python train.py --model="image classifier" --crop_scale_min=1 --arch="convformer" --norm="layernorm" --parallel_block=false --kernel_size=3 --init="torch_default" --residual_init="none" --eps=1e-08 --grad_clip=1.0 --final_lr_fraction=0.1 --warmup_steps=3560
Rows from block 12 of a small image classifier, named by matrix and row number. Rows with one number belong to one neuron. Each number is 200 + 30 x the weight over its row's rms, rounded and kept within 0 to 999. All counts start at 0.
Before each neuron's rows are labels from the 100 images, of 14848, where the neuron reaches its highest value: "top examples" is what is common among them. Only what is clearly more common there than usual is listed. The data: rendered made-up planets.
# fc1: MLP up (model.blocks.12.mlp.fc1.weight, 2560x640), inputs 72-143
# fc2: MLP down (model.blocks.12.mlp.fc2.weight, 640x2560, transposed), outputs 72-143

top examples: cratered rock; rings
fc1.217,220,244,189,170,194,169,184,197,155,230,246,164,179,204,226,239,226,212,221,205,188,210,213,182,193,174,233,190,203,191,232,222,216,212,228,237,238,196,223,213,201,195,137,175,165,207,122,211,157,210,148,221,205,186,155,156,203,173,133,221,224,240,158,255,187,192,231,267,195,205,171,188
fc2.217,227,187,242,266,182,169,160,272,226,196,218,211,159,194,210,244,221,190,181,201,216,222,251,211,237,161,175,178,133,258,219,222,213,224,211,221,191,174,203,143,164,196,234,177,226,169,184,247,241,238,217,160,201,190,175,203,208,199,240,199,196,163,187,210,211,133,258,230,214,165,160,244

top examples: ocean world
fc1.30,247,241,223,209,222,190,196,121,223,222,259,157,209,170,261,223,195,132,227,247,182,185,172,180,226,178,220,239,189,219,216,212,135,198,219,223,232,159,205,165,213,227,152,190,185,143,218,188,214,210,204,251,166,160,233,210,222,241,239,181,157,208,173,171,167,210,256,243,184,157,173,232
fc2.30,211,175,189,250,195,233,222,189,255,206,194,157,196,272,227,217,187,203,235,219,170,212,204,217,176,222,198,126,246,128,193,195,195,226,189,190,210,272,223,169,168,158,182,208,226,216,232,177,162,239,221,180,213,226,143,250,228,177,220,223,201,178,211,190,187,229,207,245,160,257,163,247

top examples: banded gas giant
fc1.66,203,228,224,239,249,246,211,164,187,219,182,150,206,171,217,245,253,223,205,150,169,211,182,212,160,247,282,194,209,211,186,224,211,205,171,163,147,208,180,222,156,199,173,194,195,220,186,209,183,189,187,244,234,150,182,136,183,192,136,183,212,211,184,227,194,206,216,168,226,240,217,132
fc2.66,168,169,246,248,236,225,127,122,163,217,136,118,199,187,228,246,221,165,215,177,222,189,221,232,243,176,208,177,143,221,259,189,255,174,178,161,131,216,202,218,203,191,204,194,218,208,179,169,181,229,172,137,218,300,141,228,193,195,159,192,206,162,250,164,232,171,181,225,180,241,164,214

top examples: cracked ice world
fc1.382,228,177,181,174,153,211,195,174,209,132,256,217,242,180,168,215,225,214,198,162,184,253,228,191,146,190,271,185,179,172,207,264,217,205,237,187,207,174,176,189,233,226,214,178,281,243,201,219,106,192,197,150,175,159,165,153,180,229,209,216,191,185,228,233,182,159,152,241,222,248,201,230
fc2.382,216,195,170,125,203,187,182,253,196,184,196,171,187,218,200,183,206,214,259,194,219,228,232,194,213,220,190,237,220,220,161,196,201,216,207,256,199,168,213,181,202,186,208,192,175,227,198,205,184,150,197,193,172,209,192,182,209,197,221,180,186,206,188,177,166,120,214,224,184,216,194,212

top examples: cratered rock
fc1.266,193,239,243,177,149,137,216,208,205,208,185,222,222,211,178,228,192,177,205,192,194,147,168,199,213,220,216,196,165,153,224,168,256,208,177,157,236,184,182,186,154,221,209,150,204,230,224,197,239,245,233,249,209,187,182,269,193,214,232,176,175,206,183,240,202,170,257,181,215,206,142,201
fc2.266,159,140,200,150,210,188,234,237,198,249,208,261,196,200,214,148,160,164,222,187,249,138,281,249,194,200,202,313,180,163,184,224,186,221,240,213,156,228,215,198,283,261,269,188,223,180,206,219,134,174,205,193,169,221,205,238,203,229,145,185,196,201,172,191,149,160,157,185,230,152,202,201

top examples: cracked ice world
fc1.279,194,226,241,186,200,188,175,153,203,187,171,222,238,198,200,231,177,228,182,172,200,192,204,178,213,174,162,200,214,224,231,210,193,244,191,207,241,207,223,177,238,201,150,213,248,222,223,210,109,151,200,175,164,207,144,193,218,211,190,213,210,206,129,193,193,221,233,244,145,155,211,162
fc2.279,198,171,175,228,223,226,203,192,202,181,179,183,177,233,215,203,244,201,192,220,216,212,167,244,153,187,185,186,231,184,228,203,198,195,180,224,210,190,148,233,184,235,207,205,205,208,220,162,188,221,212,235,179,167,219,219,165,181,186,229,152,210,178,174,184,207,199,191,151,178,177,159

top examples: rings; banded gas giant
fc1.628,178,184,159,138,206,222,212,213,196,193,205,235,197,253,194,186,207,190,156,154,243,181,242,188,159,206,258,214,159,141,138,175,215,206,220,104,196,255,224,222,198,190,199,144,201,243,267,205,196,248,189,231,166,172,225,231,216,165,244,146,236,155,179,201,194,251,209,213,200,158,182,235
fc2.628,235,176,205,211,201,166,224,189,188,195,139,201,208,167,166,205,187,158,239,136,152,215,192,158,202,196,223,166,209,211,211,231,275,237,156,261,146,141,204,181,157,199,193,184,151,234,221,177,174,214,241,170,207,233,218,213,176,211,190,205,214,180,214,237,144,181,171,180,236,158,151,196

top examples: ocean world
fc1.416,209,175,240,190,158,180,180,178,187,206,222,179,202,147,152,196,217,180,213,260,208,178,181,173,200,216,206,127,194,173,193,196,195,221,193,231,195,164,221,150,173,226,212,177,180,161,242,219,178,151,219,232,183,219,169,156,189,213,248,212,214,216,196,186,258,178,227,192,203,153,185,233
fc2.416,220,183,169,189,200,228,229,186,239,218,177,199,207,249,207,206,214,218,154,246,285,201,196,188,173,157,211,204,162,206,204,225,148,181,180,193,220,218,199,217,206,230,193,206,234,223,197,196,277,214,182,167,161,259,249,216,188,162,169,198,182,253,227,147,230,214,149,194,139,207,160,205

top examples: rings; banded gas giant
fc1.470,242,162,145,182,160,167,197,164,124,200,237,162,220,223,222,218,235,205,189,214,150,260,229,190,219,178,176,246,208,163,188,189,229,272,189,159,210,186,171,144,183,182,253,195,201,158,174,171,191,169,211,196,163,174,192,183,223,198,191,229,218,254,193,230,149,188,206,228,154,195,206,175
fc2.470,170,238,203,210,211,249,169,240,181,282,240,195,132,204,247,198,182,162,227,204,164,224,188,165,189,211,166,178,187,158,237,179,199,158,162,187,168,159,167,204,241,248,177,242,203,231,194,162,174,196,107,180,186,171,240,232,198,179,131,213,201,157,189,205,192,176,188,215,191,167,220,248

top examples: banded gas giant; rings
fc1.394,210,192,209,192,190,189,180,189,170,200,227,175,216,255,191,179,214,216,154,242,155,175,272,211,170,121,196,169,205,154,225,201,178,194,195,156,189,208,196,153,168,212,247,165,195,238,181,203,176,180,190,195,154,189,177,190,209,206,174,241,191,197,195,225,228,154,235,250,212,221,200,185
fc2.394,207,223,236,222,229,187,222,234,257,245,174,200,193,173,185,215,153,151,224,173,223,219,203,187,152,191,173,252,159,148,154,208,177,215,182,184,217,168,192,223,198,170,232,243,151,204,184,123,177,235,186,166,171,207,240,168,168,198,199,187,191,223,174,192,201,239,192,195,243,226,192,237

top examples: banded gas giant
fc1.457,253,196,188,210,236,162,158,151,185,217,217,195,171,217,221,207,236,210,197,183,208,230,209,200,145,233,234,191,190,222,186,136,185,221,193,196,189,204,186,201,199,229,218,218,207,179,164,195,201,167,171,173,185,229,179,169,207,151,170,203,192,267,182,197,176,198,162,205,220,199,213,141
fc2.457,224,172,178,242,257,271,120,198,183,195,175,219,219,191,208,176,224,251,157,168,205,198,174,231,199,167,197,171,170,179,182,176,269,160,199,157,236,173,239,230,150,160,213,191,220,182,180,161,180,215,202,188,181,246,172,237,207,214,176,222,200,211,213,177,224,249,186,217,128,225,185,211

top examples: cracked ice world
fc1.335,187,195,191,146,174,161,188,176,169,224,205,218,185,235,240,224,215,193,227,196,155,222,223,225,200,180,112,195,231,169,147,179,156,194,229,206,271,216,247,220,207,159,172,177,238,234,253,236,181,233,224,149,165,250,207,213,241,211,207,250,213,224,197,204,193,190,221,170,195,203,203,148
fc2.335,151,155,150,210,218,231,245,211,168,202,224,208,155,144,239,153,230,199,189,246,274,237,185,176,187,220,188,204,170,228,207,188,198,175,231,213,201,233,206,231,162,215,199,170,176,188,214,247,197,243,211,181,179,154,235,228,201,187,211,213,186,150,183,193,214,143,197,183,201,217,215,227

top examples: cloud-covered world; crescent
fc1.737,206,171,152,218,216,197,206,165,181,222,158,249,219,235,213,216,203,159,178,182,171,225,201,232,207,218,177,180,221,206,216,138,204,195,231,284,193,242,184,226,231,226,218,180,180,196,196,181,253,208,191,197,163,196,167,181,193,180,200,189,198,184,191,206,139,161,186,146,206,191,205,251
fc2.737,181,210,236,186,211,209,225,197,194,194,188,190,193,197,148,163,197,238,201,190,247,178,165,189,212,188,162,226,176,194,247,243,258,137,229,218,192,185,168,230,180,207,224,171,160,232,204,169,263,188,184,144,162,250,155,179,219,159,237,154,185,194,166,253,219,186,224,213,276,213,249,181

top examples: banded gas giant
fc1.328,223,202,224,169,248,141,217,182,238,217,244,161,144,210,215,193,219,207,178,278,212,212,164,262,176,227,229,170,208,228,177,244,186,261,234,220,163,182,144,177,185,241,239,196,178,208,220,192,135,192,197,187,207,259,185,183,174,188,204,198,235,209,184,176,184,196,215,258,184,166,217,151
fc2.328,232,174,186,243,200,278,164,174,159,250,175,158,140,166,208,191,184,164,145,201,193,185,182,248,168,184,238,193,221,145,178,186,223,168,220,202,190,277,175,183,196,207,167,198,226,181,183,255,218,188,159,186,210,159,256,240,224,202,179,244,241,185,226,189,235,210,195,179,207,201,162,222

top examples: banded gas giant
fc1.308,181,224,227,207,226,217,240,172,242,232,255,167,147,153,181,193,218,243,205,235,199,209,228,250,188,230,180,180,223,202,147,202,199,257,138,228,199,212,146,162,222,196,195,253,253,211,197,206,220,225,195,191,216,193,184,197,236,142,217,216,165,185,189,187,207,197,236,133,227,196,217,220
fc2.308,185,176,250,214,234,234,228,252,199,170,199,185,198,239,227,132,218,217,148,202,196,207,180,177,254,195,204,224,206,179,211,160,192,194,217,196,193,194,164,182,207,211,261,218,222,185,230,173,182,249,213,208,155,244,206,192,192,184,118,254,182,188,208,212,235,158,187,205,164,123,175,225

top examples: lava world
fc1.352,164,216,211,210,132,193,173,169,193,246,217,216,175,233,206,177,203,201,196,167,183,235,146,201,194,238,210,219,210,108,181,215,210,223,197,207,180,215,178,178,239,183,216,132,128,219,223,173,268,204,193,249,213,185,226,199,195,230,203,246,222,255,181,257,183,196,160,205,228,193,246,198
fc2.352,164,214,226,214,192,204,177,180,228,195,228,216,208,155,268,169,190,209,225,252,191,222,220,249,170,204,235,192,101,256,181,228,207,167,180,194,147,147,168,172,194,263,176,202,191,214,253,169,207,183,221,144,234,189,193,248,191,201,235,193,175,219,180,242,226,200,178,139,183,136,206,194

top examples: banded gas giant
fc1.755,271,175,231,208,227,218,238,214,193,179,156,235,205,166,211,238,214,170,148,222,171,255,222,159,236,168,205,183,217,182,166,200,236,225,212,155,191,159,202,197,237,210,239,200,241,197,167,264,236,231,174,216,197,183,169,210,171,204,187,201,178,259,202,164,198,256,266,147,185,237,214,160
fc2.755,135,166,216,204,188,220,167,200,221,215,220,194,262,158,223,203,136,217,210,195,218,176,218,217,173,181,192,174,233,160,192,238,147,187,185,238,158,241,190,182,163,233,181,193,171,244,154,229,176,196,207,230,148,180,174,221,209,188,173,220,242,202,152,233,229,190,224,258,204,174,188,183

top examples: ocean world
fc1.135,181,184,232,183,191,226,195,204,143,202,188,206,159,218,189,134,153,174,192,228,223,172,198,172,164,157,215,193,193,202,226,209,184,202,223,225,212,206,162,206,190,175,205,163,222,157,181,206,275,168,197,252,245,281,217,187,207,223,215,180,177,204,135,208,113,202,185,256,206,186,177,260
fc2.135,159,171,196,123,151,151,198,234,231,199,203,203,146,138,166,198,148,186,270,193,209,236,256,163,189,242,226,236,137,172,204,154,139,171,220,207,212,170,255,232,176,268,187,252,206,175,166,246,204,218,184,188,265,214,260,188,184,190,210,159,136,160,166,196,168,205,159,160,168,165,180,173

top examples: ocean world; rings
fc1.170,199,191,207,203,181,244,207,229,245,240,229,168,195,209,206,212,201,202,219,203,204,187,202,180,250,188,183,197,232,261,265,168,187,205,234,201,162,198,166,262,192,206,195,217,194,155,230,171,191,141,195,171,167,222,174,217,192,255,200,212,190,243,191,180,169,215,208,197,232,231,209,166
fc2.170,155,215,197,113,214,161,244,218,169,167,222,177,217,227,165,176,196,217,206,189,193,180,208,169,189,256,183,233,260,178,178,208,215,191,210,189,228,138,190,200,204,176,170,202,210,273,181,176,213,186,223,205,215,195,153,199,190,185,209,179,193,198,246,229,271,149,213,198,201,224,155,163

top examples: rings; cratered rock
fc1.259,263,215,285,205,184,169,137,179,197,253,196,205,258,186,165,220,170,214,232,182,171,220,199,204,203,156,168,222,231,213,199,166,146,215,176,140,159,193,179,173,187,186,201,253,255,155,221,207,233,247,187,203,156,191,252,197,196,149,262,195,245,168,152,277,216,215,229,182,188,187,174,188
fc2.259,219,247,219,193,167,168,225,195,251,214,250,205,223,174,224,229,233,242,203,197,140,176,199,212,145,173,194,213,126,198,184,195,168,270,231,168,189,196,201,192,183,168,203,181,188,216,147,242,190,180,186,188,187,190,207,154,172,170,212,228,238,204,243,186,191,114,173,227,207,238,203,213

top examples: cracked ice world; ocean world
fc1.689,242,175,190,184,202,217,243,171,189,158,171,235,187,213,256,224,184,203,176,184,166,212,195,193,168,185,157,169,196,181,154,166,206,222,199,265,219,224,239,208,152,202,166,214,183,256,196,230,180,228,198,183,235,235,210,156,218,201,176,262,204,231,203,179,196,166,225,218,196,207,172,215
fc2.689,166,161,202,195,201,197,223,191,194,231,213,191,146,180,193,182,299,234,152,162,228,139,196,223,210,216,242,217,159,181,176,193,187,196,253,201,203,137,226,236,239,221,207,173,168,222,237,224,210,226,223,149,225,175,253,243,244,178,180,207,170,180,226,183,174,145,159,228,192,208,235,254

top examples: ocean world
fc1.241,181,225,192,178,223,219,215,195,170,176,184,188,141,197,174,201,206,234,217,243,170,264,193,227,146,176,171,223,224,189,162,221,206,221,239,157,194,164,226,220,271,216,165,132,209,180,208,195,211,205,219,180,179,201,205,199,142,184,223,156,174,228,237,204,238,164,158,185,228,201,195,200
fc2.241,174,210,219,202,203,200,243,225,205,209,240,212,173,179,193,241,186,161,194,196,178,186,222,185,179,216,220,192,241,223,218,178,152,210,163,182,176,176,272,213,156,238,261,207,204,138,202,215,228,174,178,226,192,171,173,214,239,218,202,217,199,274,179,217,199,219,183,203,172,186,193,187

top examples: cratered rock; rings
fc1.693,208,203,156,215,263,207,197,198,213,172,192,141,218,200,195,157,201,196,188,181,191,191,194,192,191,168,223,213,179,202,225,222,190,163,239,231,220,261,212,156,208,191,207,173,191,168,170,171,202,184,193,189,194,202,157,173,168,215,233,235,192,202,218,189,213,163,209,268,225,271,182,178
fc2.693,201,187,237,196,244,221,161,215,243,172,218,187,193,173,237,221,168,265,144,233,203,201,263,187,233,157,179,231,176,193,213,148,214,213,218,208,214,201,222,189,173,161,166,156,213,163,160,214,214,192,201,195,192,249,189,191,169,242,200,160,182,148,177,224,226,134,205,253,157,243,209,259

top examples: ocean world
fc1.160,209,216,199,193,139,190,221,240,197,210,160,262,222,230,193,236,221,201,257,220,195,181,222,203,231,254,163,134,206,191,228,242,220,224,187,202,212,142,175,213,135,207,183,208,230,225,183,162,252,182,171,201,204,178,236,246,212,205,197,244,216,186,174,200,178,215,282,191,203,208,166,188
fc2.160,165,159,201,176,255,203,189,169,213,198,230,222,229,168,252,176,195,158,182,160,240,215,225,262,191,214,199,204,193,221,168,167,123,185,226,188,187,168,189,204,223,188,206,208,223,203,179,170,219,120,229,254,173,178,200,224,251,232,169,185,239,187,165,173,276,147,174,197,242,197,223,200

top examples: desert world
fc1.238,188,191,282,220,224,210,231,222,216,201,209,221,201,197,193,242,195,187,238,219,220,195,213,177,137,198,225,215,206,210,244,233,201,194,144,176,227,198,198,189,172,218,218,178,221,192,202,178,240,204,229,221,196,117,194,187,141,221,190,199,170,171,213,233,168,243,239,213,212,155,194,172
fc2.238,181,223,217,167,172,166,190,183,211,220,187,182,216,203,173,198,184,204,204,197,188,231,246,198,191,216,194,223,141,228,187,204,192,207,242,189,182,250,215,208,160,193,152,266,182,187,208,187,211,193,206,204,224,259,235,182,227,161,171,212,221,187,165,183,244,162,179,188,205,238,201,191

top examples: banded gas giant
fc1.694,205,208,178,142,189,220,166,214,234,190,196,194,242,208,201,226,139,210,218,186,186,166,194,221,233,157,154,188,241,194,159,232,176,187,264,230,209,173,215,174,222,254,199,241,210,185,181,189,194,241,198,177,172,163,189,208,271,236,142,217,256,192,182,183,178,151,226,165,179,235,205,198
fc2.694,200,178,225,190,148,197,189,207,155,251,183,179,187,176,207,211,185,191,190,174,218,204,217,275,246,218,224,222,196,196,219,209,164,216,228,179,175,151,152,215,228,209,161,175,231,252,160,178,183,199,220,224,261,190,150,235,202,212,180,208,204,216,190,160,212,183,184,160,245,231,179,166

top examples: cratered rock; crescent
fc1.578,172,250,218,175,154,156,156,212,215,225,263,221,216,184,198,196,231,170,173,273,165,184,154,191,228,245,195,200,215,216,229,262,218,195,257,251,254,210,202,182,196,234,188,160,259,240,189,191,163,233,181,199,206,224,189,194,225,210,207,233,209,228,178,232,224,231,248,216,118,218,208,198
fc2.578,172,170,223,190,201,198,200,187,229,244,255,177,139,196,221,255,213,216,182,185,245,197,198,207,205,212,223,234,195,230,199,214,227,209,200,215,177,201,230,203,186,190,243,160,169,173,190,213,222,247,261,173,224,212,199,186,235,170,194,246,178,225,179,154,211,189,197,228,243,188,162,295

top examples: polar caps; desert world
fc1.18,185,220,269,227,199,168,182,186,222,237,258,201,218,155,219,227,225,242,204,210,203,161,184,166,195,260,214,247,205,203,213,193,230,217,152,234,216,185,196,180,258,225,144,207,202,191,185,197,224,192,221,212,211,165,170,222,145,163,190,200,178,207,170,201,185,167,143,173,176,200,222,173
fc2.18,224,172,168,209,231,253,189,198,252,208,158,180,224,162,178,160,224,229,214,179,205,138,222,254,225,257,195,160,216,205,171,196,165,208,190,189,220,120,192,174,166,153,188,213,237,192,232,163,189,231,199,226,202,229,282,252,182,206,180,170,269,172,195,208,183,244,175,224,228,179,238,200

top examples: rings; cracked ice world; banded gas giant
fc1.669,198,193,202,165,181,220,263,175,254,225,231,136,148,239,170,207,193,216,201,150,160,217,152,176,180,201,174,241,201,180,166,185,215,176,240,165,218,242,216,238,224,186,129,207,213,236,265,172,202,227,120,201,213,183,216,187,169,187,248,167,238,183,204,220,207,219,158,218,191,216,187,194
fc2.669,219,175,207,214,214,201,201,131,191,199,209,171,201,188,194,152,249,159,206,206,171,155,196,159,209,174,232,135,185,193,181,168,258,236,188,221,201,230,189,206,190,206,220,235,183,264,184,232,215,179,169,215,132,269,228,132,236,163,205,225,191,247,228,202,174,186,192,185,172,195,186,245

top examples: desert world
fc1.33,218,174,216,204,118,190,164,218,220,226,172,217,224,235,160,222,205,184,185,209,202,205,169,232,238,209,222,184,212,247,171,214,177,173,176,180,155,184,218,236,202,177,209,263,182,217,187,170,172,229,184,203,127,209,167,191,170,198,195,264,247,197,230,232,216,174,244,226,212,188,208,160
fc2.33,192,216,195,151,188,184,222,239,198,184,187,188,225,198,199,92,196,244,210,215,260,177,158,195,245,183,260,239,219,176,189,169,237,190,222,198,170,227,167,235,200,275,244,179,168,174,189,170,178,185,155,231,192,202,159,161,188,221,191,242,237,222,200,215,210,204,204,187,167,231,194,187

top examples: rings
fc1.1,242,190,176,237,156,208,198,234,229,205,170,226,201,257,178,211,244,207,208,185,235,158,210,201,231,210,192,204,225,201,267,180,203,222,218,276,191,189,254,231,184,160,174,208,185,239,194,227,173,212,165,166,233,230,187,193,252,141,182,167,205,247,185,205,250,171,227,187,242,182,205,188
fc2.1,164,218,250,206,221,179,191,236,162,217,193,234,197,144,217,182,195,146,210,206,187,164,165,199,118,239,183,188,146,142,211,157,220,216,220,266,179,144,222,233,222,189,169,193,213,244,192,179,163,175,237,199,190,183,184,246,231,239,193,235,203,183,277,201,184,160,211,163,143,186,195,200

top examples: cloud-covered world
fc1.603,194,189,229,227,149,207,229,207,235,253,216,190,213,235,194,215,250,189,182,189,234,192,230,122,209,196,131,187,281,171,186,205,197,206,193,162,166,180,165,201,190,212,184,184,196,169,249,244,199,199,198,218,199,246,153,141,208,203,236,181,230,243,219,164,230,187,232,143,197,188,182,186
fc2.603,190,219,146,192,176,168,167,221,177,183,158,175,161,187,211,206,159,244,211,150,181,179,183,132,148,154,192,243,192,181,213,181,262,221,196,167,185,132,235,194,209,171,182,167,218,198,207,183,127,215,165,167,223,174,185,183,216,214,181,186,171,178,214,239,190,162,188,221,181,226,199,146

top examples: lava world
fc1.552,206,192,125,240,159,204,163,198,181,212,143,242,170,190,196,158,212,183,152,186,186,212,212,228,187,173,186,250,163,288,177,195,185,204,197,193,172,229,209,166,207,163,204,243,165,228,214,216,200,130,217,239,139,157,185,224,237,260,169,170,185,176,175,182,153,263,200,241,202,185,211,173
fc2.552,229,214,181,217,162,151,192,230,207,250,165,142,198,171,243,180,249,196,209,248,232,110,153,160,219,187,246,177,202,219,167,233,116,186,176,166,157,184,231,200,229,189,231,181,199,204,236,149,235,191,253,168,163,225,205,193,199,244,244,208,191,227,151,196,226,153,187,220,201,200,181,221

top examples: ocean world
fc1.72,231,241,243,154,178,206,183,201,190,247,166,172,155,224,218,239,202,175,152,177,197,176,179,183,265,224,183,269,224,187,166,188,208,175,209,206,208,178,222,189,214,206,196,229,188,204,177,191,222,187,212,196,251,227,248,226,181,185,209,165,239,200,162,195,142,238,104,248,170,161,238,156
fc2.72,157,158,216,161,200,226,232,216,209,198,186,266,106,194,180,189,247,204,214,194,237,158,160,204,259,195,268,205,200,175,146,210,195,231,231,231,172,153,236,224,212,175,237,270,186,258,196,200,145,181,175,201,216,166,213,243,252,221,149,219,249,195,232,186,199,193,200,169,200,158,230,220

top examples: cracked ice world
fc1.762,208,196,206,184,212,224,169,199,183,252,185,226,199,216,210,222,211,224,176,190,159,137,218,204,207,177,181,198,236,257,259,181,176,227,204,225,209,198,183,274,191,214,220,181,225,166,225,195,190,229,152,192,178,168,231,143,223,237,229,172,176,211,167,223,274,204,223,233,179,191,212,135
fc2.762,148,185,245,224,199,168,227,175,214,242,247,152,141,213,214,220,182,214,167,229,241,155,163,186,197,195,235,227,195,208,196,161,157,191,226,214,224,216,156,170,221,188,258,226,142,180,209,231,211,175,201,252,164,205,204,236,191,242,189,208,174,162,196,162,152,189,218,213,214,164,176,176

top examples: ocean world; rings
fc1.514,273,159,159,205,218,218,182,215,162,219,217,208,204,208,191,195,228,204,157,203,139,210,187,167,156,210,202,109,182,215,196,202,195,241,209,200,194,186,200,230,205,147,264,194,191,244,217,177,152,171,175,257,177,198,158,117,244,230,204,247,212,199,171,187,194,182,177,221,233,254,176,194
fc2.514,165,232,194,157,224,195,199,233,217,183,181,159,124,157,225,206,196,150,230,188,194,216,252,147,160,235,183,194,229,262,173,186,193,180,243,208,202,165,232,190,148,185,245,228,204,194,205,182,185,246,183,207,164,217,202,166,197,204,164,156,147,191,221,163,228,176,210,233,201,138,183,191